config.toml
hop_length = 160
bias = "all"
width = 320
eps = 1e-08
precondition_frequency = 16
steps = 3400
warmup_steps = 170
Rows from block 4, named by matrix and row number. Rows with one number belong to one attention dimension. Each number is 128 + 32 x the weight over its row's rms, rounded and kept within 0 to 255. All counts start at 0. Numbers have three digits each. After the name is the row's rms in percent of the matrix's.
# q: attention query (model.blocks.4.attn.q.weight, 320x320), inputs 0-45
# k: attention key (model.blocks.4.attn.k.weight, 320x320), inputs 0-45
q.59 104:109137094118051158079074088154122108127110207099083171184128109084177120117123148194135164153133153152193145207114114156110143118126074142
k.59 101:172096088212126149116114121137107156141121153144126130136123115131128142133169153143154172148121132155098069141172086172144110147171068169
q.60 094:123162153174074101157108120036125111191102116094114125143130104071116113149113079109114145152143130095172135137174112133124128131099143127
k.60 100:169126155125074112159097054134135087115102142069151113157150137117158103084126119092115134108080135142083099156130073102170115141189143161
q.61 099:131068108149146119123187081132080094101137145196149051099131155126183169067138129112149161137182104128134113105110143123137133185067184142
k.61 098:133095155157134146148150147118114098141104197090158184142051103111144152112159162097177190105178081201106119076186100159144126194101139140
q.62 101:095120122175144144168113152115115144135069145102191161129136159136118182160093134110119098146156093160133132151126194113108108106133118107
k.62 101:156147105123122119113123125104111064107116180140090168156120148162138088077129091126163190138078125132141089140110136182086096139074140101
q.63 095:132087108158188081116123069117219132170087112114113141174092171164094089118142167147182110115089156152100159146147192165144121109140104155
k.63 100:050157144109083082139093131128077151157137103105113097080100137095150132164174116076103115092084109134163154191088105130123105122127087110
q.64 105:114172085101117137155123132130142153133090152062109105179137176146096135127148179118146088163107141113166139115153100151210103197105134114
k.64 099:181099084087152133130121109160118107078105087146132171087117109088068071213136117147121085074117093130100206150116131159163219114143116128
q.65 097:093099061106074117094135122156116078127155149164118098146100066124153109125129131171147128125110050163167124157166172067195107137136108142
k.65 098:175162181171183138153150149105082081125091127099143143151139193168082184108125126186120100154166174110104115115147090136096140122103106108
q.66 101:107098107179173115115146083115125059147187106135088112137087142111168177122099098132146116133121104115103164093137117144117125125150111116
k.66 099:043102143069119126107127123147095141154093176123128093117090165189079134139138159152096169113155115107164074087151151117087102107129129075
q.67 111:069115155123094159107064099118113132055128114147134140156115105117124163121110158147144100115149122151154143099113113101146102149118208194
k.67 106:150099142115184183169154135121085148129137150134091135099124159147120129164186101157115146081083133136168098140166074111160153142167045121
q.68 099:115131130128089160137120088121152131111099088134180106102141150125155163151094106075111124099200157172154120124201109100121153191114167135
k.68 097:096159176142112188158140098152076092103119176112134102074135103138118117145140084163107197116103152104078163148108151180129128084109045107
q.69 102:121162126050143117101171121182105133144162178143118186160130064141103196148154186195094137139173149156097137118140156129084100145087078149
k.69 101:166118117084095105111152123123092075165128152154111118085157101118086122138112116196164046075166125130115143167145132157076076108140133122
q.70 100:133032130124177137072188130170085167037117133198112177122118182078120139177123092159084065179187110159063130162064110121137216117154146084
k.70 092:095068179166119141174195142122101132123107102106166141137138138078080121122109125191167124182105125128091161117128140117127083085090098179
q.71 097:098116121150190127163098172169103117041131087092117082105149157161140112095152126136115087138117154086086146174087179205126101150154161145
k.71 096:129124132092069102137108184159180120132141179123049131217132106127116123188089108082052107068075127103102145138100111160117079121135132150
q.72 101:128154185148106193078105150098132217132082188139146111137039161155085173110098117102176166113124139138161175109157146093159149124141098196
k.72 106:127167157049098137138158124187129081122160163066115075148167158095164125116084162104156171149117127140153197173144154140151097126138161111
q.73 098:138153142105108160168111139134092064092094128126207142105143137086121169149117086144122135122137159128120146120113112086129155161192124093
k.73 099:104118129179118199095111112175136107140147128060200130129079098168168166105109085065179105188125118175147150095123140113210122157079082187
q.74 103:168058117087138153120148148113115142180097135143143175156131109137102140203091136117117119121170130153101125171141103160117158110143170119
k.74 094:140126112123084129105109140151196121135191168105116200176100144116148145149123118089134109175146141100113147196144142122108138098187137121
q.75 089:173121126118147137091162105152073175156122153179069102104121129151105137087129109132092145117130146161125139184132172094119101130090162147
k.75 093:161098129124119106120131087220164116204077125116134079047145154074114111110163113170169157118104155108170079136149096133113146152154108115
q.76 106:163126174111137173151152123142211131116187138144128089119149146103141127100100144114162119166166173143164087121106188190147102081122144144
k.76 107:163119110153118111143095130185072169169178147160131100143086090092123091059157117155160144146101147145112117098121078102123099111143089103
q.77 106:097159199133164102120099120152100099166131087168133109109146114109157171120099104156113151116093108104075120100127152105156117119093200123
k.77 107:136117085143162119049093119106130180188112114117120149161055147155108221089154093116135097132114130090110125147111107104180137120147166151
q.78 107:143132132112099115105132074085141140112132111138110158095131092139149159112051153142110148085217104176139145129091155039141133100160117183
k.78 102:122073130138066126130158181182113098149128144057105117099073136112154192103115129079148139087177175137083143131135163178198121178085135080
q.79 097:105081173101124115129108125176159193149062125069081069157105148097153140127138122147103104161138126110143100087133128102168108143128138136
k.79 106:107172171078115143131102118125046081112132160180180121165140124119115103181122152165115101128114185070166096147164114112103096118149102118
q.80 098:139152193141163122155157117110155159133150171127137114078096177159068094149136117122143123155081117097096088159125092154109185115124145098
k.80 105:106148084100099145154126126098149195114100100144147137139152149132166075085117149130096153098085168198118127154174152092155106053149087079
q.81 098:112160108097095101137104159094194120105167099116146098173107177113132059111158125085145126164095129163141115154078104118102102130136069144
k.81 107:211166129097116120143149133118149177145075153168097139133101086144069141130065176150137080123131188146095184120153128109116156085148107091
q.82 100:140121119079175155132102106127092125152126126132085151123149065164138117116087127176147129078120144140131051136142110088087106108100138114
k.82 101:137087095089079130146117101076117136202202123173151073094080065152218127105141110167150164132081114106167115139130114164148103131116114171
q.83 098:140092099120178136165162121148140141152141111143101151103181118203143123072113122080084117123129183165142061124117116102072174156113139084
k.83 102:178151153088051147125091077099173106107078137122110171073147158115146130121108169116135134129114092142166135129147064165157136172089092163
q.84 098:167141110202101128165072096113138145111092162113155062170105135105109117120155172112140104136135109192149127151085094151177143170102173111
k.84 099:179133111116148081119174150079126135134178105087150166112127200088161097165127096131187130097192137162165131121068141128133138149141135134
q.85 098:121122138120109113089166095156136091127124110100130140134114148142114142126160056136169118092109103109139155174102161110098134100136103139
k.85 093:143180096098081051127098204140136131152153105110123134156171148167132139132148107115078138120130116103137145115140128191111137159126100148
q.86 111:090158148131129118146130164111141135121109165119150201132166133136083135150095125129110138139115073107042114129154094118152162153126133091
k.86 105:059090124144151113067119150173141205094163153099104168196215135098132126148141055134134106090107190114115130216076098104098118140116121114
q.87 104:114103124159137153123116118104062122118110120119138141117174103103108150117163091130179173084172157190164113087154150133120185141146112172
k.87 105:152135131182087122110135200109095127156093087140168112086111122188126159153174104094156143119178118131131185112151147147097131177093115147
q.88 095:181154108132088101144149149117136106131122099135079112107073195158097107125192145118099145088098130097127145146141123129144084148134115127
k.88 096:121117170162076181116149100145121155185124171086150170141094058088105079189149134183098133132164151097142188159160157125047124135143160123
q.89 094:116136151102094172156186141171117126147163088124094117158129161128138129198115108090127067131136134156143078095088151145095153125181149133
k.89 100:111108118113148129147128088196093152093133160159092178125146096172130106105171081150221128182096136184181088145182092120112145145120149107
q.90 101:184179131143118153115170139172097122155120108099160118103082175082128109202171117113161099119127094095073055147131152117145162136089179133
k.90 096:102098179102118094109224073086131150102102118139124122135158136169131123146125091134139110177135127094130119123108120137091076099138153088
q.91 098:163113072139146147130084104163115111121119104119106189173167135136121136154122129111149148108135127152184075143124085116188165107105150184
k.91 109:122069114159131100142173109119153058121121184092165098101117101127136122099122155138050168114122120087077119127083073169141163123165137197
q.92 098:138159097173186096129128147096081188177142140129095046049060148074111083158164105153161125139139120103143184138143106197128115173115073112
k.92 096:092138149077115163131089125142132138071128154103133171112098108136127124191134102126114145156135104155149172074163112099143122168143120173
q.93 098:099095146171126156043131102114150124095113145146129185137107097123139135056099125176161105121143134167136114168105144137151097130146104150
k.93 100:163161110117111141183191171160131106067073163141199108069116114136167072191107147088120125102152131147119088117078107092193146078110060175
q.94 099:162125149106118184159136117145139149181170116181183105115130191124116148170122118153220106134146126084105120146120113137206139164133139109
k.94 113:110126126096164075163129106117079148108122128130137167193100096128111088147078171141084132108115121165137121150176170116111121092113130089
q.95 109:111100104146133118142169177117157137162134096141117111130105131148159090140139114102128187146070140144112114085153133106074072138051076139
k.95 096:117130125091152178140145046109121125117135186105094117108084147078131133132114096146153116124122144131085137098149110110094136137154120126
q.96 095:153136187149152148130127128138106101093108227132165111147129163157172144126140184094063057075156160086112170154141164141066143136125125130
k.96 097:154121103083121153139118090177125038128091096148107079108117134126101153123152091146119094109139124108111129181093078162143111091167152181
q.97 113:103053122195106176118124119175128147181100153093122169123167095123122093077127124114147174124138098130176133200113092107169137179107119160
k.97 100:192113137097184076088155121182146133149092150100115156151097192139096073161130135174040144127154095133089081146090099112158143151194110116
q.98 103:139133109167139106128124142163104107110149122130132148115099124072170151121144122121110119107082161175164140110143100119138117146119143033
k.98 097:111095132144139114115069132107125118128061099175187090073187123101153147164129090145147130164132124078149088137166142104197131103167141162
q.99 103:107131189108048145163147121154157149102093094164177117135143159115146143094149109054132174147103097139172152091114124116152097095143093136
k.99 108:175100105154115149109088119182161155099133147108182089143120175126181091140121110063150125129148151069196102133158145065145170154170161102
q.100 105:104145189144130064122099133149073095184109140116099106131150128157071149110143123168090058126123136179098118137086093170123127140167164115
k.100 102:136146104104167112145090131143086146129137130108121115123106159117104151148152132100161103200086077130128153109139145214158135160083220158
q.101 107:130195075149124104122132130060076096178141061130081110131170086156137102129137093111058153112104103172129164148142145103144093163107053161
k.101 093:147125137111136119134074142164133131145116122111131116097068179178151156117120036145135122113126128123113225141135134165119177121097095084
q.102 109:082119136081134125149146136159101098132100140118125094047101106185140153132149134141145145147124074092183172121138141123120148183079116079
k.102 101:124107153168071171082114153095117150063136106090186176010129107145128144137100141114132137151115124238147095091115144051098098157116128106
q.103 116:193169143107071182180140119174170156187097138165121165111095144135137125146107118156197055143103148138176128130117114150102108176187179170
k.103 104:178167122142131159115114182107185082131074105108134091097219149169140135109132056193174076130175129100099132076142104135086151145105073144
q.104 102:118149105123131136141146143124042131094118083147131118119119098099116219112081147129156148110165139150135107131106197124156092033125082113
k.104 097:088118124166100093127157116126173079083127150120148092106145091123098144141136171149181101128097130129152111123112150121141106153132120097
q.105 103:138156133102094166164134145135126152172112099185209153055109206111141130117130118117131085186119192163099126112128127053218087182121111175
k.105 101:139096142167149141151124154151094166154113136147071103126101100134106147138144183147178144110127137165111082113143126142076122131157098115
q.106 103:099078140150060160110169118122156214119161148121145144159173147130113161185126121108106180226125125100086126107119197137117145125130092131
k.106 103:161041149149138139138188069193147135131098131099153136096103103087153077088130133140154116107113120148067127101173135134072159142156121125
q.107 109:123138152173113136076120152061211116114090135142087130105144179106123163150118168091142163129069086162135118102120060177117094139107112136
k.107 104:112132117142073123102131132031110171149144110129101138074171122181150174141131118117119124064163168135134133084097150122137091141140077072
q.108 103:136101146134098095062069149125114191083119163160146117191074196120066173160128111151140197147134091147137166133199127156095117154119115135
k.108 099:114124129058196151141130108150132108111134146110121098154112124105115147130094129165144148157154109155045143104174106095069144091176159093
q.109 102:070148081152147098121140113151149159130102144063154117167102126077116146150128138131144115172135166162148134163126091165185121161198112117
k.109 102:093156093122159168131096107056141153167103101118152119112087103079132130147125142095117076085058072135093192158136149182127145159118153185
q.110 113:177136085116186185135157108118161177094082126158140101101144145089113123137136153156161113126143091117121096165089140120144111192105078172
k.110 100:141173167127094102108213162154074114134136138138096196140167146085148086122160101089203179117133130132192110146151166120126101179121105120
q.111 099:148104141147137114134172130051107101086182091127086156135119138081163147113102064129089118120094172088162135138089173113206114099150158124
k.111 096:073108130115167156143143157103114143113137127147149105124103111142163117131131157131097104112085158092184090147112136151178126141183143175
q.112 109:155156077107141125063112135191125113150088178095080127102109147147113117132141085143171131100113132157136154137156111124176141113169238119
k.112 100:111103147182108150140133121140069102125136100199138163132100158132198130143168094154178136146099142092076149126108103145134200107124072161
q.113 110:112127098153082105109043128093199135172093123154147161163154106090098151157151167195160131159124075130168081122148117125128146075138159172
k.113 098:112148116096123080077146152118143138180104127122104091155137169136146132092099097079104141143128086111139164148055191139088133102146179119
q.114 112:116108123116143180106135104122105096154114176085147095137161111162138101099131101123111145122108120142067190140099101163065099152103108151
k.114 101:128099120085106127082017154069055101162143135091055151150163146180092183182142127146118150140112129145138185167128134148100105096131118125
q.115 104:122107166113137130117129105100144143120148129114090088069117129210113110138070144103187047149079146102116122106160124147177139147154123116
k.115 099:177149147163132183099187110146118151117157167167106113153130085089117116082146159141134137157151144176142153155153088151183080125160156141
q.116 103:161129116158108079126152191130109139097139134141151164139139137126105148180123124096085107124130171112086084196143126145172106053190097147
k.116 093:159128068083144160183132160065190155179151130153163168182136135131138112157144143114138153182109120126067125117138124132119140065091156089
q.117 104:118131141101140174100104156109109099130164106089129090113092148137162107207180158117110135124099176129080124107130136096169144140122104172
k.117 103:125125133130123113122133138082131081126141157128095152146138166094098187168133118094193124168073129132099167127095170150104204130121141065
q.118 112:084131121086161098089157112060192131036119183109163120106139125153068142106098177150097113189206123083166114083193169150038112158106131193
k.118 095:103122156103120115208149107062139126037121104099113072126139125131132175105139103171135136100147082106125115150140151139117118079137179143
q.119 110:090080157126125167077167061121204156093137126126185146114056125189122148135074113175149133139121180140138103082146147161088107190124052169
k.119 092:151115158165099049110119073110146126123109081117125171146103107115142093153120158127152087144104118148146149107157106168151105171192121097
q.120 109:143111173077104078078182129064144099162142148122086129186155122138091089115182144093077119173169149165126096152147082074114090089122075055
k.120 098:139121138074136142142101148107172079161131157190115118190135140119109098140151132174112145164123136165127107080151099058061137091115103139